A small model that predicts nearness at each pixel, trained from scratch.
Model: 2.63M parameters, 64-pixel images, arch unet, norm layernorm, activation mish, widths [64, 128, 128].
Rows from block 6 of a small model that predicts nearness at each pixel, named by matrix and row number. Rows with one number belong to one channel. Each number is 500 + 40 x the weight over its row's rms, rounded and kept within 0 to 999. All counts start at 0. Numbers have three digits each.
After each channel's rows are labels from the 100 images, of 14976, where the channel reaches its highest value: "lies over" is the class under the peak. Only what is clearly more common there than usual is listed. The data: rendered scenes of coloured solids on a plain floor.
# convs0: first 3x3 conv (model.decb.0.0.convs.0.weight, 128x256x3x3, each kernel summed), inputs 74-110
# convs1: second 3x3 conv (model.decb.0.0.convs.1.weight, 128x128x3x3, transposed, each kernel summed), outputs 64-95

convs0.66:497497509502491582463527479536519508514495514479486503540545482473581482533492508518499519523504501431533524583
convs1.66:487580485493570468442475505484539393506502465506488432497506566502523559499551503505501465565478
lies over: tube; cube frame

convs0.81:500480516518530477505483566549547517561503539524509542542533526540532490550508516548527500551557515472493537509
convs1.81:493540583513482551467446492463488526466488419510518446505522529506508516444505482477472529465455
lies over: spring

convs0.14:512475522533486513495503505516470482454525515492490482514508491479509484487496489500487533516480504497477510546
convs1.14:460496501469535521502486550543530512469497465550516457500472515498449393482523525571504523536433
lies over: bumpy ball

convs0.73:478451507513461491497485483435460495480496491488483487502501452497495481491486512480463486483476545478487506513
convs1.73:494551502484557511548427469459473498477540478504484512520455418511454427559510531553454488569392
lies over: dome

convs0.65:501502514493508521517510512485484487494500496495484518468478487511496468493482499500493508502510488540498485465
convs1.65:513540493506527542497495437561495503530549445501443500494579442516540452435522460468422527503499
lies over: octahedron

convs0.123:516486505530452473458488491492509530527538495484509481528512522507536539500460524501535519520521539480494551466
convs1.123:481514479481445559538506552480537532531514517502469533477476449477514527468497509521446499441486
lies over: jack

convs0.36:475480509517507542515508527472511496487529543482493500508495486481505514530496531503473513508497511535485537506
convs1.36:497552493521443449548463553422516557523487520530521405499524562507539518441508510411468517551478
lies over: cog

convs0.10:489500510524481478511475526466535481500501500493547503520517491520471499539508480519501515506498513528518506522
convs1.10:520555527476460486486440530551531490552476480501520438465509564524505479488490502515427536421523
lies over: tube

convs0.21:509504502487522534468498481536500507507441498480476504493450506516509523457469511494469499500506478477501443509
convs1.21:507498487492543477553382457476530507453471473501489497504550419518480476483448507521507500514464
lies over: sphere

convs0.109:530494510490540487504529511544493545526534529490486505524537513564494516499459516529475493517518499489500511502
convs1.109:522604472457503495498461489512443478532535556499494491341487561498485503473515492474463521416485
lies over: cube frame

convs0.118:488446504480473474498441520485522504489516502492505515503467525480506462489470496490545497491498493472474529490
convs1.118:491502492504479515418404488584591524545479517515463538534575423544490519469530440466455406518480
lies over: octahedron

convs0.5:474480477518500487506528483566458479495500476523507497454493519514516505477525498468503474495491467511478501520
convs1.5:500510488468488513457531439485547521505534476504462535469523502544485542411516510558483449517432
lies over: octahedron

convs0.20:497528504515509484496491498447467481488519500509501487497504476497516504493484503472499487495491482508508509492
convs1.20:501526503476507516546341330492527509510484436499499530495484553528465438518526532571498463588446
lies over: dome

convs0.110:484502507506497480489471500443466480458492482502489477498499482506506491481526505514469493491478495518454501500
convs1.110:488457510508447450478401529534555571516514543506532445497493507491445478536508572502506491488467
lies over: bowl

convs0.124:518552527508492502565484496495505489484505529498529532517511523519518506508517534504540532522514538458486520499
convs1.124:510509468489533472560533582515443502471539488479468511490461497477515539494547513501474516497460
lies over: cog

convs0.106:508502531529458427525447528482489462464483508521520459502490502472426534534536479509497545496525493519475492468
convs1.106:446372491478451482448538519468532532510541538495492473592458431492484493489511516506455542536468
lies over: bowl; capsule

convs0.38:497473529496506513487507552516508547514526544496500560539520499535527493527484521518516537529539528500493550512
convs1.38:495499498514526503575482534456564596442497487501437468445491380516535525505541481570512416552446
lies over: cog

convs0.47:515542513503518496460482486513477507484511490497483450507485495534515502473456509494474508487489530527491497499
convs1.47:509533558512562525458608528477452509523489480491546497440442519484509467439514506542533512491510
lies over: jack; star block

convs0.111:486539500506523505547482475489500451465517497515521502489504504465468503513493509506511516482495503516505514481
convs1.111:487609500433441452519542430462493452538512502482521517465472565479442540542502511518543498481496
lies over: pyramid; cone

convs0.56:485477499501476476485460506463488454493509466484491467491498504506475511491491491495478502483484481497484504515
convs1.56:507386467489528550500415365533518448479502491520527582593517466540407436518516525531454493557429
lies over: bumpy ball

convs0.55:479454528508481476503467490454469497477472499519463512460473498480492489513491498536509538470490494485512484516
convs1.55:485542501433568543559548528540554488472479450541496525478474557512503453469492506494455512491494
lies over: octahedron

convs0.107:504467498515513509517505486471472478484496491496474485491486510499506467492454496493489502493492505496497487507
convs1.107:467458493508465485523533526454482486536500551490531548531499522451478550512462504536537469485517
lies over: disc

convs0.82:486495491505485512491477500524510494502516509497513532518542480510499491486467484511487502516523494509490501502
convs1.82:520501539529524505494525607532570511534439518534533514537554528502527516458452447481596535497536
lies over: torus; egg

convs0.96:475525500475491507493506511492478503466486485471487480466502493538533532517442522521464518475471508428501492484
convs1.96:500574505494436488619448502524601477533446521506505506472587517463480509485502482504515545462511
lies over: torus

convs0.84:524528508538506533459495502540544490556504493538498474484494503439556478515537474453580496509521502518548569472
convs1.84:552491472468562467506493517548592502499560527497465390498497511505541544550556491456456451533453
lies over: cog

convs0.50:483496493523490512484489494530480476493540510498495485485492498475512474514519503515464493485485507489480536521
convs1.50:513515557494470494506556509480464411486551554492513506503408591503448490536521492550567554536433
lies over: wedge

convs0.24:472486524524519466483509546496481480497538533497503472500508521497471537516478511489489519501492505491468525497
convs1.24:497512522531487484481468581473537525534528459509488362532535539501410511517494536567512458480476
lies over: bowl; cog

convs0.53:485504514454504441507512527487507472511499494485506494498480471495508567511470515465505464486479495469513447588
convs1.53:518530548545529552550543456447474508459507502430496573509495578519534492450481468503614495508515
lies over: cog

convs0.33:499473516504482490508473492496514522482477499486491520475482490501494486503492488491484504497475511463507508487
convs1.33:533496501449410470453582507481458525491557556517525476499547496494528490528523483497472596457449
lies over: cube

convs0.31:462523494487464492477518521483528465529522487472496522489494467488496508491529496495501519499488480448565532518
convs1.31:502490494559515429511454575559471603544468568470499507469582462451564510569519532536504440526501
lies over: disc

convs0.114:477518527544490473498481542467521513493507518520523491486507510499484531523495516565500503488484499509473519501
convs1.114:461453512469492525524568521531475544461445494491494462498518506460484555436444476509558489577450
lies over: jack; star block

convs0.119:528515523520516495501508503483538483497536507529529499530468498494466504481498516491469508498499504544493515473
convs1.119:540516516513404571514433529633508513507441456520488434479594553461465542486484482435457485455531
lies over: torus

convs0.48:465442513512542457510481508462454505448518490488494548475513490493534502519481486502487476501511480488460500514
convs1.48:498515437492442494444587493468487517532470513513472511537573443475485461494531496481427507551418
lies over: cube; cylinder

convs0.75:543513521506522445571505503521487515518521538502494525551543540533514538510469551580501531521523492502498525496
convs1.75:542510452594564537480516547520508461525489511510509487556524473507489487498510514444365493483518
lies over: capsule

convs0.115:504488513501492559536492523524507556506526531488495532501475481534553478569512493557523521502485497535551557532
convs1.115:493538509483482495423522523506516461528463564519466562506470425504457492495549486439469481523579
lies over: jack

convs0.95:524526525476468560513441518516524513558485465439529500519526505520539470497446523508452478503524498376498478531
convs1.95:507508419506533497515507473485488506483519457487488485553434395508498516457446526535453512517468
lies over: octahedron

convs0.121:518494503511492480474497503517494491478502502500490481468460497503477519497503513480492500497502498532494499485
convs1.121:519496492464476535484506521549492501478453476502436537495487436506479540473496459538416411535461
lies over: jack